Weights of a small contrastive audio-text model.
Model: 5.89M parameters, encoder arch transformer, encoder norm layernorm, encoder activation gelu, encoder moe top_k, encoder num experts 8, encoder width 128, text encoder width 192, text encoder norm layernorm, text encoder activation gelu, text encoder moe top_k, text encoder num experts 8.
Training: soap at rate 0.003, 8100 steps, batches of 256.
Data: trained on simulated sounds of rotating machines with and without faults, 39062 training examples.
Rows from expert 0 of block 3 of the audio encoder, named by matrix and row number. Rows with one number belong to one neuron. Each number is 500 + 50 x the weight over its row's rms, rounded and kept within 0 to 999. All counts start at 0. Numbers have three digits each. After the name is the row's rms in percent of the matrix's.
# up: expert up (encoder.blocks.3.mlp.up, 8x256x128), inputs 0-127
# down: expert down (encoder.blocks.3.mlp.down, 8x128x256, transposed), outputs 0-127
up.153 097:439419431534546595599543467483418518541517565443668515453471462533529588507586535473504535537519550575495436546443507487461485556564530465482481554489589560497468485512414594511419418494524508476431493506526499435516459480609494521507476537534565528547430472488551456520529420435494528509538502469507491516377501562552530480479512446565437416634472482506474459514524502503448551522472
down.153 103:505576565450546584488532539485564481466466462528382530480476453404483397456441467507470459515493485505493577421596488498518472539555543529443580498555492483478557492520564411537519491550455498549563578471527506558511529480377557582454513511423504550505507422516414513437505521516434584486464498326450550482558390555533464441503464460498509526497506464537437509507463506532580421471496
up.154 100:599457450472489563540434483406536542522456525570486475541433503490597509458501563534562445502518515532460468490442518434510618498550537470493507641465552593403481485555401567481462425572476502480466521544476476433453536577561571526544494552553590372586410486444567508537499476448495518453419518533485457553409483497515474475534528471519460446573476488467559474508437528500490488516546
down.154 100:483455462526559540495562506602523462544518491589479499440555448447436456549447538489589477490485488470574537552523559412455403455541550493511526501548513502480511522462515441467611496458473513449551523551531448546456611405374392471475576454392543427493470528545498510516563530477493516483565500469443510533391418494528479535487504537458467562476523401587596485510495485487611493502519
up.155 103:561482487512533441467418429463551563496605551441475548571493532400461490452527540500443443499523562512589514584485529551493525461426570522409480488477494484487460439519541510454459546447458464455449479478441503515513485559374553563544539532545489510578542492527532491537480651492444471611535461514460365493455498529524529407550532548534518478518581519516557581472512506493533407597464
down.155 106:535448501443466560529601521492515480444465380539512441472514407555490451471492434502528466559506577531446501357508476453496445462415508518445542476478472487448448486528488544589448536446581461502541511506558505472463444538520495391467549610518452535532530504585511443472503462473518488413501559487451453534449578461522473553552471546380519559541429510379446579476476474495539500608546
up.156 100:536457422466480558582451448454579534539425480505573469481522496468611493499629508485529436436595559592574463502483453434534546583522563439473519590522555522464476435534376523521397401588575546435478543466504494560519472536530520564504485558546420430528450543482515425510487476508504478496500502484467492424466475551517520498470529486490479401546453479496452504422530451555440578535493
down.156 102:397500532564528577488582500604616584523413523576455538465417433473447460534502551559502526531457483443563601497557563480502467503532506497468488496560578485417587509431524406551551514471480526519572507513487463477479535465418473501411477486365559533584502466484561500477521431496529518486557566442482504501520456568512460555551419507476462536550535443592563450464445484472559496449511
up.157 099:497406557580447523489533419514477564491496488517537547514601514526504517507463531477450509517486433555514560617510494517427504505513527498506567566527458475542405493505466532540519524545591515518477567476554497437567497480525537550486507514410644434566488593457518516406540540534464525418465516443471536526453571499517572633460398458542518402572465501511495476531593457492448550476385
down.157 098:516492558541537486567448565474581554580413540520493513456474505456432404550585416508492566515461326480490407420493495453527480544473473548502483451478472486482524448575533501538536430515522516511582555593465531453534526452446543610517506502460413612516492437475484412496482500480472465455468561448501535513541445508490410498494446595524533507504426493508584504545435535608494472561469
up.158 110:556520475441506518530487613456536437434464517466484521483499536521528520420550485539514558515481460406514454450477496546452408521473492486439486540466534450503526516529536389541468399490460510509519528523430531526531493500414463562534467569605408475559488493453514558507574432390501437608483462502574489532479558526394560464424614443498491393400503515610543463473442443543512502538503
down.158 104:491557462509484580424472512518512504584441448505500564549485404560506602510440475497519469451468495537511454507543539429474543442496590485544583487541518570484504507471557488585511538545465507530475504421578565540484474581560548414441516527473573476443456515551398447460538527467426583400582512509492458515522543470629485546592536453538541457457479559446509491562562554392573557463470
up.159 090:580542463466484476552427530446471483497467536492494449497489544483523420414541454495462546443391539382542518494443476578436444415429489444477537523480449403468450542537476455575537477442555524461493558538486587560603495461552447439576528462453510544490478572536555653537513500478453416586543445527485501512469483534410487498455452524576401483432446497480513486476430475509496439509557
down.159 087:370509491544484450435513508510561457481482447463471549455527394618556580518498518462588545495440524494493407487502527478535499452516436432472546458393519589467524533590563533567468533477504471463530523482407592485487568520480524467488493559549542463522481528453411497524602499452457468468596510539446468552583547462485498510524590460476582461459517542493470544474583576519538473583386
up.160 096:452503472461461513429490543561496536482530503461435392561524488459472507480446453475562443526536479546471501509477546453513497423617462516468549445461418579603463521530536506581583502489398387557418529526514462521442465487571489490409521451516461446472546456657482446485443609543543491513485513517519471575483583480500495474491496520508420582551496534468513420500589475521516436399448
down.160 098:588546581407535571474488494360490527409420521593576521437440563509500476483514568435460489531526545544485532499468467516476474467484486511543541446557592415497459435594445493386469464493520481421399504473470502521498489496529606497624448491569515536483582460454525526488522553463520454495508510498502537438463483448469501488441580580508450509497544487375490555464575529467437518484435
up.161 097:492496527583564507527468451477487486556510550534509458542420472455473462559540475448446477477555523483456541358454535526553590520489480430475485502527605528521436464429456449489455506552560597579522505560519481543472479439535514437503520549541484380430560448475527525482564523524458519488588399418585456475462484590531506478460566569605518502441560506399488499590542416474443558510499
down.161 088:491517545522481490473524495469525512420505522581483415421509550456522448473488427526525593455421395589509531433602432500400497472502477603485535516463494530428580514556535472519398586504544467504540541530535513487533492504483494520397527542519515542586482429565533523443449410506570506525423647449475582466550527437542489477528424500476417502527398487500399507462488453476527529489504
up.162 102:422445518417546472470516506507452466490481477477409467399508417445486536498503410492536515497488501499389457502515475466419421437537512514513505428544461538452455365484550541495572532450566412479494558485494519470454426510483567483429410416423527492437520409592454458462523537528533438433578492531461440532482582442497438460545448405479553539527485493450489479553536481518537381551449
down.162 103:570547467415435569532501442487457526500566557511473503477514578536444565531520489512427483503487563440584596508453478520537437439526472459540568543512509428511521550528477558475418493449473578432487573568517543494540594480590480470662477490549509449474522513395468581460500531447457503584463483527587555444447506494462544453388572577489509497491515448517485528397478504545437459548554
up.163 115:498533437492553519540461535475495475450534574425487550505553485489496440451508374552530563439438514447450595444474497564460474486472508465487409492485453427542509554570454467571519521443538552471605618508459493450428396451498523515461446542541498492554491529474553523524537488476515362501497524499487498549398497588491504482525539406541552461501510559499510507400474402571448359469522
down.163 110:552631447516449540460520471509491563503523463516546562418509452534419533484473525493509502410505435441494503486445498544548492383490518516468570507500530486420510518598556537548510456419526502486484527490515642532440639575568556450461527485479562442466513421536359426431455540460427459505587470512487516418526499508514580521461601544526521526474483596520500468531514555489531533507520
up.164 119:548442566475544615511440515505493483466480504482479504466523545587568460486505491368405463458613546488545488617545455521566455519449480472467463540524479554503524513452542558528572472503473467492410556355545538451484512485482440441452577516544496516433492500437513438518463482533475576502528552541489470473528441630437497588543490493410591537453491503598465500428481543538435452548490
down.164 111:441491519481534506510487499496505566444423487499427491489429484564465585633545512485445542491503530444539510517571562570514518573531507499559559439456500449446495391514535597692446544491617485504565524459479575486493467546463383524511544511423485577474398474431512480469447516513469506539465462490459446529520477479573528540400484522537477434495425489493499481552428504490431491479574
up.165 100:515480518428520557480452551482538544401514462605560595499507443460482457491529559608499490566491427552518516451467566549476524511586586494465474554451493505401466463527451486488442433521484528481523526506532444464468512562480519515493495492465538445529395429525568464469478449463471570347374558519468432595458541443504488536590564519599514555525483431495558516495491477535577498498405
down.165 108:580491490500453607536491565538411499655548544499526543551577497453455464506479563459499458472516486420581513581443567471520482436560504487472489451563546512533439493425502558485525522513452515541505477497580488549544602431493505483492593474422498416486515550492586534557586565563492530605549431504495547543390498515485558444485470435494521519527570465464567464468467518478599409469520
up.166 107:532410446463509529515568510457514489538505539442610520469524521550553590498480522516540493591520591545467394569485457539503530609578465463502479550476575554445460512550417597525440394504443501459441478502529474423505530501572524534496521629522542535565473457441497386425507450393513525539503552489464431563458522478540581420535461467586493443569498498517502433477502542545484490476497
down.166 102:539515527496608620563514484462510468461478449603453579488485420407459471511461521541475493560478560458560601453544483493452517530472509586467580496578509480436562479453528502469549485511450499519529582473574490460556467485382514511450501531426487528510495450498424522489568574493430624443494504308473482556508421465537425475464525468474498493563523450528504499514496472453596495491473
up.167 091:613397604504467522492497445601467520491474485508550483527454453547493594457581533425412467570622570361408446536509488382433503552501586491473520520495561527526462476536534513449455459555524512472467461492501488464500460558470443425511471569460573440483506598451531448566565489472444556568524471455543547482472517451476490439513598491526562512470485548498552492547476467518532477561478
down.167 081:468521463485435495522530484439549487486521433593465398437427556521600524553574414564566513529445442522444535451550545432442477417468490561437585504507433540443534518435451442539489545582519530516617534532520495577506466481506506515476462536545511551452476433541417518443548480552556520451439594460415522493438426440534482495442448501516496563579439420549537557575426480508517502562511
up.168 099:482514541585542454528436501519479463521496558416543426547391472403435468526523486506495486469564566504512538420431514423542485405452502498504431503503485537547504459482441442489489526487525540477563430521472528562448525517440517468453500531533502393439550417470515465385646539542526478433540465496468540479445533567469457513440529542538515547419520455430582419596489361497533444543505
down.168 101:575490515487459508540543442448465579535557447569425354519438522510469448449418479549518494399472392573476469506598455583364464560463485554504457447461604459475498524442556407466402510486537465498529440494499441519490488480581540558463514423567538502454501547582467492438424439445530459526454515443501591433531513491541500493484516509504502460525410516534474572441504539510489506510493
up.169 096:485472520422537507482480507421552490355513472612550610447466411499564460511536544584529519521457392554480485516522546519476471532514595489495502531446463477437413480499481490432482485503496545440474490478522464489495513544497558472511399564424564504494441461574565432467481447443458570420382570537456437591475552433515498508492547497602512510523478448492526550476559461481569599514432
down.169 103:595540485478444579554474560542403504670536567439500548530590479453421506532491551494482497486470502417560499546395535469541525458577456481498531482560512480503426512438518527507496565549419532527494480497578459564536576432495488495483573470433489466493514536427567556560551528572452577587515439458523493535424516504499547425505447420462510509543562467482541426455448535489578401499513
up.170 108:457533441548386518534600534528504559515557464468537517508488560580488425498476561467532466560508481501554555392458480535545497503474499401532446444467405561526482482456473466499436486436455484624432421545522619548554565512565451442548500461591478449448460500480556506568553505540464481499449546484537470454533547505538496460465489560519418520471528421518492408607522480469513560381438
down.170 107:524488510501550514447516461452567552489481529442574502507509539499558489418585509528444534550558504598567540587564456471462468445429516659476542433564440510514496495465492454439550476562600471474451543463562454508519478467490598525440502433533443541493466467571397496453494520494589553527491521459452454502364470523548450520572480578494440477530487472488446533507606446551485561413439
up.171 107:543412551485499515496536463549568490452515500399464539505487496517483446450490511383450481547629519451510522600550475492489496515466511572509502506458571567475401443437532605424483534551451483527490566464484528473462523471497529490522540530500604482516617528439542372561563633486424529568536487458419415451496455483489487434501475498531520513450460507556569521495532531543445476598425
down.171 099:580493517407540540563542472510528481428482493627495350456434513533547533602487387547514515491466485466478519413548536479490534516434435527453559481466461572472512485494493528621429537489512498527562476464540499514554440513462499467446455574500472571559444478513485458466527479588503523445453556480462442567458517432576533503471427582418514518586451455517423542582530494558505474597555
up.172 109:484463502548513527542528480554507611529508555455555541546497495536502424443463448344403457516577479435469544615594465456535486560540472408448479522566479514525417547522494495446541574549443486551566494487503497481466515394496456450520559498592515506455443483413532414532492524506515530546539508437481476527418472523516501454496496486504601591420531515530494502442530594611400483489506
down.172 105:517552560357503522510455514459563517414449463591478453435479496472507582565495447494480544535551470521473497472543507529544518493424452636539456433473428495510572463591559581580439441523535432492550568445489598475517480520466470468488515528525520516543456403561521385440444428516481566443448579483465483471485481485535491498482441586532460554571427565489468499612484503554448503475520
up.173 107:503467560536482596518497454569375493505549595557435566595498464568515507545495413479463542503527500531501407546505579515458500578512530490632509529395510478534428469500505497502539510496472515488540629472497489464491473520534458523428454503362597423497479532431489456528510465408472520503497470621521536524473622533486503502487485502560441450525591507513543530465539536518468401506446
down.173 114:493502570559514494585461542509588437539479517501486491520452462406463455537477530544474625469467412455445480487506549459525451480477430535428556445510440430471514610495535522528567405531538412500542478631440517522405477500401458531534569423444539590455555553440499480517533471487451508467459490479613524540494556504497398504492495516581526552490428449475498484575488503544456481591563
up.174 095:613441502507425533527499447445444605555476493419473399532408495427454557487451547497422490469535639422516471405453558480456547465533526427464465491441629478412499449536443557481469519561510546511425528479467492488457488565552469501578457502525504385527463497517494498530473430513511518428542445487501471505494499613510521463544547572476499528463517600475510514576460506557457419510539
down.174 092:439479509527540498453545494475555415504594481597491447488514599423494520515475498513598607450449461474491551518538555506478419465477599549537557527520443559451518455496471442534554552413588486456568536537590504533442509466438417496511601525510441505491490454622484506452517511443639440497505626543469532487491435450528455559485510538522481526491459413484485559510448441530578506528514
up.175 090:360474541424584494510394488498486466454559517482519617396543423472470454535490460506555513428474523517480516488467530529464545485484627562498475511472513409531464535537450503493572456469531556474509562490533400453446419555495490421508363510493598519474469466509622475466506472476540449454500471550522477530538589518576488535564495527511476461511453508474400419513512534516416443485424
down.175 086:589490495548478571555438508443494537507551455527475518495488516501409528508536517550620616522480411432507497531391445497483481454602449491461544570514480543420517368588544476511499469499479576489521476530523509535542580510498586460478640441528419528475559506471412507533479579503402514505494486446467531446448470508481549387437474448507551535494556519419486491463417521469526466549463
up.176 110:459458514529489519546528546550466444497534500544537490505495456519435478508434431445455539485511530433419449526534432477426474415550475515411424437592474492523553490499567559509533540494538491430607491456483489463455532426436508496410511515492514433503522464398477458505503514485483563518609426424479509541452469467509527425513526437455623515460565585475598405435447597498508372573509
down.176 109:525552507470500474490545457475505606446626464525499566535538500581539602558485392536500505433527450509504479461575506582495461458485538499493514521484512490506503489494520551509395388505513555558531500506526547489510464540517443439547467513518539519460470498567406430385445480488390515483431603475501547449432493484510509555411549529567588575505478507562526571579384524536495432418559
up.177 107:541478614471419553532477464498552495470459459402527410480458538520562493563525469350407461506502532505532514529491462504475410398492485523499490439411505575599484557480495416553579477478476466545471514486530465498492533543485586477581580462539486506505526533450458512455530608491467579483447427491509502549532453497409461457468460450569581510481438518524576392548476424538497437575500
down.177 100:521518487518560464511554402401572527348504500525435430494460503545528527528506514473603486413487485503523492548591492450452501547484486482532499536392504440469388446444543542560524532566576502422555535417423502505597467529497524536482484524506560550504430534502553501524529453497521436473464467546488376549511535452489530486464558468509503424509405515537450663557493441521457489552487
up.178 101:483507486490513506503512485446587494506526529564534519617514421553516526542460447420514540556509451563473499471500486446589478563383497412492572521466566439483534493434401495553456519485544537497462486438482474514497529508531526441486525671541512479458582506550503532486518563460510448439587512523449440572587572482477535468548458498508522508491516532386476566517619383428450597524476
down.178 102:582546566561567558555518520494553523513444554471534516386520481456402514519524522576481431561397439473515466469533413513487599490560429616539523554518490488508511539519491554536429514494419448518522548469551526458576506503535581542416451507499493552586542493449562515451491445559489579545446510394477582439530505466567462486394473479440400448581539538546513470432541474477505501519493
up.179 111:531441411473506536550503441478459542574570527414577553432489438532559555476531474502491488522577575524511468614486509409485599520614506446477527592479560602484455485565400576548505450524468498453451486511546507371498461475551562520550454590467555500583432497419485434548564489473457568505486499478504441528409537540543569475502443463530517466591497482479522540507516557540478487538508
down.179 114:500459597480543575533515466424580482480512463580418527423497436477462488542505502530514523524474494460533562417473515488453465481498525569473514503558531504452589539539580421499587489545452484479578565533514493544439534460353496543452526532484471587484476500559415489437546568529447601428481537405435540550453388482551458487461480533530473562493503448598530520577466504597582469543533
up.180 101:478481542411519476482521515486488445528427484442511515427513516492446517553404536541393461465493541501505429557511478484543503474452614491492477521439480461516498473571549407414557547566530528570474447497540497524524486577509527476555386477556532556499502531520439603549519462490397434486561446465584477610498540617648510482557426516528510554466549546512429503530555527404496511455534
down.180 100:488434495432499508485405481505555535428573447555477479431522533490468490479550486531518561514527499487474514478509452511532527456505489582579435547499447528451503529499484477549417557489430587447607578555576544526626498517495544540502604581544511583570479489591412533497561447457561560478489486495431521480500556550525460418547490532521529569480537550406475591434493424421514582553412
up.181 108:507426472465440639517503495561453586605520525458481549544561423523443499557495491423474467486518531407406540515505480505428494538521523495458474457521464403481415458488429511442506565525570564539575582456538425474486494436493497478529414463435567487473448593464460522482586542471445485524542519542508470472440540512616509600436419458534560515565584534506482476483505535553464430462450
down.181 104:572536591476548484527501532479507528403489491537482449416460498467555446573557465578525533527483406440496503424529469466577482436458428566498497499407413603476446433623474539599556515407579492439513490553470529517510558518488541507512607483460453621437484443580452409453521484528490524543491497459467500456474505432468469536424451579535503582454501484515518540533546533477491498583499
up.182 099:498532528540479493390538562454447455514405421552551494405423472481522506497462483490468460428517467436490416583571371484508492512375606498496458561484499495533516490534518505417408470486500488508434376535490458473535472509524534462546454516529486510411474539486453595492404541453455414435509458497481551515516563618565530502483456448475452506435502616510465479534517545439485554464516
down.182 098:427444501497488454527385528507555485536570597501522515465568460509491484564510475546535560487496447499535545538408428462461511599560424664548488531456422519421528583541485423551480532585470578356631433525488509474536536462482447531486570486474477525536543522530491463565517477428540572440524464508527488512551441562514453452549506554471490530446460535446561516470478413487498514499486
up.183 099:472496467467464475537477540497521472484561577477615408519474525459522511480479552574476422411450551506501466432478499514412519477365405382416417492508498504487503524443417420418446445484472533481475493527465453490464482448533507531527555635563505373500483519462497502511609558491543450511402524530460483547455515550446542511462527518531546434484557593444533483506450434586478466496483
down.183 097:597609538505501537473497539468544484479436449506558458353542462450434484485427470562517485549476431586497384474539449423487451466490514626538471422532522483453461531518599416557443437480525476462479498423531482514442533496468538507417547549528494518509508481615524489488541419409510538465472579444492516438549519456495474546518532508521459524504436521577457544589499524541619549472470
up.184 112:522447460428523549533542549429527519503499586488495519491494517532517547561515533492606510635518551514451466512413494527581564584552494492535527611443558538469556489527400550607456445467495492442465494477508482417480481475551524572478473630502534508583480481407514459469450523388523523474445489532441448497484538481578542445597472449559538382578468514473517448504480583521482438491518
down.184 119:562491454551627589550524495445499460475500443575434541494544422418450467498454576527555490531505508415579597480561518508428499522504515549433569553567585478443535479473487510431556459520429501530528546501533475507515478481453489490452531501400483527503538482561433485522560573515427545444507456331472496563458456488494472428467505462418491577492550460546511522505512477410621558544542
up.185 098:576517476450448556443491511464554485563513501501511455549531562472496468487467547548590494531473430517426475452470501533530619587428440443432501562426579452425539464506372618538414522489458442450499572534533457403471502487562596539528477480594582482559522490463513476506493538500512497484459545663495428482465519487524572485573478453493581469540452536463549459464495533521457441485501
down.185 104:556569488524518569542591509536521457543505484570515501444527424435469471506440582575526453527500532487545542539532489464425503514509529491524512499571530473494483484436517482524552381372446482512439508481515446487497548514457448438484585551371500444525458464558501476577534619469466444450514493370518569576509515437493457557469520511461390531496558493580523501528513538473651507517598
up.186 100:474566462492506458519523542456540450486602497480451400565554532516511413516549402561572555569447531438477449526469517491397489398428355441463484439512546527454483604485575485572563531400506502505566547490479591496377427496511394435403440425428494510481530538463510499521541478505482528533457507530454529486473506501433489461517499455515519453514480564518538472473477476471407502466480
down.186 108:569539447533503406463563555551465492507488506435551543569593484455499657472441605482459454458518512556415515502443524554511493489494502433505499521597510517517438509580548575567548399463477587477429459515423494486452530539544433486446474518520524484432547534435419472523442539424447577542500472524531564547464530448556448561443580525496453555474530579578495456520531561517488434447542
up.187 091:537550510443530555511525520417614468431636502536512476574520469534565504482519495573586569662550474525472437528461492504538477528393426461510553513432566534419456564445466558560437513473481517442499509433515558433437532511554501463445422565452565500477566578470505455531466569473457565472479545571404426496513472463474527460535479444501517447552502539506529461533551479435441516550482
down.187 096:635564489518518517488555565530478520560476507499490511508556490448422535482446558489479412539491485493456565533478540510507542570517510490485506523641538471556445444486528586599519393448451553541482496563478392513495517475511486527453523548493444495467502495465479423540530539487447512522463458372494561633474526430534486504434423522440368527524506534571485446494508570516637503516573
up.188 095:550402493470474548570463489534501513457549522456510426563531509487527422481543512485505430404398540471592465584418395506472452498408526371511455529451450540454526603545513467540502452543535601581398478486489535607441514492552441470529498543559516452501529576450547541575512518463618476503522485487466561536533499566481495532413537540520479480421484536518490414510507530530443560513529
down.188 093:512504505457535500419450510466573528462429483519565455462470517490492529462474462496533632543431457492459508531569541523460488508458463654592567480525489459500471470495587494585527466540620526411528525421438505506516480469519527563421544469517428628536469462546519488451487386487440491537483566488503512497540477458486482544554508432561441533533391493457514618602507483544569460493438
up.189 102:501439591494472501497550462487566496460528515520578527580496453551569510505466453472458490534489389549481487459535518494513427487440527402442609517428548447438435497422433487508446510500518538532504481436469565573530557519513533450467487701491553489475536490500527503491502510532434439457509537449432466537522566497477541521512477456534401509472526463429454556549575463398454656472452
down.189 089:549514552514596545543485530472523516553439521494574463417516463428418475501511455524478522586380412516526489490540424555521606527434428611543514482529464461527448498547547514532421498526468479538568523472543507435535496484522599520411485483508459569562512431574559527486486452510543603498480512403435592459443474473568412539492368540413462491571447486513523452498510487534528491526459
up.190 096:523522479520465426576500535537497485431462508417549501477495466483512469512476504396429492464437523473548491455455453597454530364454496544515545577541578419589517614463557420468494498504545532545480461563508485548568579496505417462488496473505378506500426502504443549532624464429450427476444435553571493504494486448419545585432480489516462502518426582462547462431459496483478486441466
down.190 098:479483541512598512496553537499518471436507480487444426404451463531585494437595514470533512448476477528517407521548442430573456517515349471511508482457429562426514424628525464600498500558519545553444492489478562515501464548513620452493562485492559521514552445561530494499467470491555548496470495435403496497508584522518499459507537473561550474380395527475494537577545527441541433501447
up.191 095:580492521528498524642515462450506529481522475547511433439495516470452464523542486455443475501418412495506462483494476556586467512464381554492479520472517582575479477504542501556535443453571461486583450508440502569550556444521484583472499478411384481490522453575417522484485464481504486563385471436536614536489465445409502510492491604428495547433389525606464502517474542489457531509477
down.191 093:427472467561487437459526486443526463491478468547495589557416476535640528455491559444523417515514604471454387496503527466463535572401537402476479491464591518506599451488534492531475522583509492514407485509533489479538421536527509427536476528479587493499470576459516466514487495501446542387491526502496442452461484536535476547491552441511596498552573473381493442562589518414471560456493
up.192 097:394531432533504472502473454482561451467536466454482485491448447567443436543429437409519536421409409476416476426524530561516439448510590575473531475548454412534563551480448528520526518454536584551470558504458471523403460547449475422503373485553510564504562462533452519493553491451473431465589475437523498527538502521599548543523436487560464488479499530440397441504560475450551533493456
down.192 098:529530506469560450519462446465485563481569475439446547471594517422440575460593490549516563397453457424485487524411411517517555467594466530504617579460440543464452502535386538469501529564464527532446430497538585466543496502555489513481488471473442490518538477465481594484448522493559515605416447540473520488540531489396541453527454400503516479489528531451497451398414484465495467496420
up.193 102:517468547523508433429489552515528501511551474571485483490480538425511504481379462539463451472514525502497521456470520494524582532502554519420416526528516461513574475559403644432496587444464518457567565530471495552499509509482543472490510446576516431596473496463524532548452500520460506508474565514476417465484500593521611467614534453459551487394513597516508479461460509482387341516469
down.193 108:593564503461505571520497453474474525418577414564505477510496465506493462530506505555576552536469472523420466457497443544370426477380527525474453479472516501453455479455533514528490432503478563489579508462592495559450461572476461441454550493427457502531533464663465423466513513408488412406470509479454593515511505461509447586503498535480523580456455514452540524550430453574566523447546
up.194 097:473419482560421476587458480524452528526533532381501530574515553453502433496502447421489520472485547528487625452520543527528552518546527468459487471519474444563508536531371443551507472492497562524507521453549522492451541479507428497624479499624525430536478512485586504479611510440459451429552599436546469434519588599532442502507551563488522514466477555407433478507495495510516472394507
down.194 100:497555521526556520477575509473530568429557459483522478356511522447486515448465544598513586455542417505510486449543460490577485488541472611509510452542449508379555418580485439499510476478532469492500432508497518488534528521515560516460509494566437530449442423599510408441449493504540463454551546470423575419554454533484466507498473532605453616432552498536468578548452484515563502470407
up.195 098:492498522467544538483451526525481532409533462529513548510532464415493449482563497606469456597489477544484519477434537531467539495553557513443491538456517552420439477550426506484474486465482501480532522500513431409443532549556496497524462511499560421508429418507597448475468504509486555318402553560467416616433543475505455500622527484586546579535460463476566515531439481565496454511416
down.195 101:639507481501421605533486539533405511611571519549539511495543497463468435500466574471515449481514482437593529590461516462491467421542530507503497466544529515555469492444522526508500522469457532526539505501565484563528610427506486433521596479415526424495530548528588541566577607544468489610550442481470553484394465503464558477430509472473479520502561445489566503465452512481608430495544
up.196 106:459489587435524461430478484508455413527477578419530460388558624426514586435484475540511458458466538477500463584464468499549532456479538425490571573424491501493473476577472392437499565567486545427483400468532489514477463607474607423563518527546555597470555482539466460487540515507505469443552591465456406487463509519531515453544539480436519534495487540534551478537550508426472539495504
down.196 100:507512572484430537521511415515515551532543489551501454444480538444423492459555523546534623471497476463442524556559569428437497495452470573495423484514514418457501497497618476492512474390404581416598522475449471520521514494559480578493567594497547501520440480512520527560576460401372583441512427449467550533528517511482469460490507570512499514492468483530466609542442395489476533537496
up.197 103:610535493547450462467568483504437551518463549553514550515504467524531408557471481469481523472429535547550467490513477538582522526471521402518497588538509509544579561487436403617510481551538509481422431485442454563456509540524524454555509565518521517496518600488474606474578493435424442481489471407519539474463564502417534607432471467580586507477442492378518485507498508517523581430429
down.197 103:453475508482549597515530513417546575476469550424566447402489382438581533466521538548592584490417423525532461558484427460487540541487348622529497439448498450411522466525562428506510559532523457464551546466483581490487547508528515541462491482424489544500533447578480434491520460470530554461458498459477533494498544448530495524484546491494467505410500583418610506498424457536465510512471
up.198 102:506435577466401453517524528497577509476505511453555461592522497564539400458460473411431414519424485514521564530648495645523523472480416442475476508479557505491482471453567479543486518480516520574410435406470580472469563478545515369547546528452471523430488447462590469541539568494510511515479531476472499503495500550506473573490497469433502473425547447576465508450561508507430536490427
down.198 097:417406566496537508550499540472564509462458581437542451403454569490512622518496469548550577504451535494543476552542472403502487535483453564505577437419424548444437519513534553591453592513533439527508516414521475467612548525468545470430499523462467533552511385470473522479470451521559540480452473470477429477483450442495419613438483491528415456540484528524543495577480441479452487501569
up.199 113:610572509483504459506482483452556549522500562463435514529513514556568394441540525480453476493423560436617498568552465536430521474444443522526530466510553476510464445456517473551554412451470525497459512455423560590549427506532511621557555598459467537502567567512536625495569497479549537519517476488573425453461463572410448521451413477447485485546470583524499516482502441508433440538484
down.199 123:492509518465489395460557528496522419414383496461512494424430420505573533547422467497564574443497518544508453390474468430567446550550467454469552512460541580426436511599469458570450548441605429561576544497492566463459498564494488484508426552485506517488521485407394469504548496536512447469423533463380486506553553469506483513484520465497538460424530506502495509540560513541539428566484
up.200 082:569461467451518518525416498522466569538429551578485634567491530537485521499472583459501499484524555495527517489381461542458496482480503458439469651459552491431467447507546523542460488577519522482441490523469502548446480545464501551487537577487621392562484513499538553521419482426428445527437517536513524540506542496451483503509591407522524418534483496515536448542431648480433536576471
down.200 083:489442459463538496495502516499537518399452502537460440485481480438424424490506537436564541518453412464530474446491500452423436485446498475551547556602395507462522438542511520508534514459544549521633535464515533553520487480424447526431544463520463526543475455629480494469530508502497553465466493408462579521396467446569475530520511539483494566414382445419448599478491473511641501530456
up.201 104:486470458512540492523437435573485532532410513446509453471488430501490420555532520523544456472437459434519508510507479470448452425525509491521508374536451443581451513494488525568470550457544497471472505537472485597446437412611542447503539395410507546446536540542486521530582527510492493625595466515488414408458586493553498568479398491536530509494534512383513402516502513497548421454449
down.201 102:479567527447505480502564539420432487396519547616482440412410432486508469561475473477475557473527549482436421505525541568483471409532484531434476501390468513480427495557403484480557503447538438502551431521418567495431575509444559488584508507530557502547554514493439499456550535512548421521491516495418551475487433495419563539496504440530557561428499598467482562528506570569498441579515
up.202 093:574530513510492517614539474454466475495494494521527430393499535446471463448556467423430474471459426476490484490523441527548450463467373581475478496469496610560488473497539478580555457478568440510580464484424542565574561442514464552467522459389395495472495447561434565489471444541517500540445469455532614528449454460388500519477454567433471568422427518580492492529475534505530485518520
down.202 089:419455475555480447462495475452514482483473481539480576558410491607662530477482555469507426502515615490475426497504534490452540581419546387482482505444612504519609469516534515516426513544513479507414506524510482498527440523531512410562474526518633476492463578443504497507509514493454511423501506523501430451470485509529477539476582468500603479533555478423472442556599543425453536456489
up.203 091:451477583438577476442491488431503425384502480574514604426474394540543495508541502546491507441427377546469462460527515514489433523457630458516520507444456436439430424443535472441511466494511545427465527507456483548536457556493531474473347571438537528492518465585569459483529487462488483437499551527456446558511550460546475530501518514588489510475519476505503531518580480470568624527484
down.203 095:559524462493449584566468541514423533599551589413484510551577522480433542535500486523442580537428476412535505541358515494508545458595417509551581501532507457509439552468531545493449617533415552500476510480549530535514543493544494538511543442515460522505513518450510578527511515492456592576453462447535502507461535483549564420533442412467547454574526499461500406414436534536537433563491
up.204 085:484466412437432563517406494548451599554525535560455551555525503493473496521570590430558502558535533502536524569448399484522505472516500467529504634433572514450465444465457495520493501515533531477434564525482448470518481523517548533525380552543670461586509609450501503504514495517517409470512489542534466521509528432504463512491472387541499482563458540471507435492480614508403474470544
down.204 087:534463475434587463546523491436546487395476442521490463380547444469417457556520556458568476472454422451514490509478510469474426513510463517540545561569416495440510454500492495589597472484520524484524553488419510551572527486492514518485589459532424554521448470576450552518516487534448588424449508367414564509443506422558538552504548602512460520504414459495487540475530555595558511564478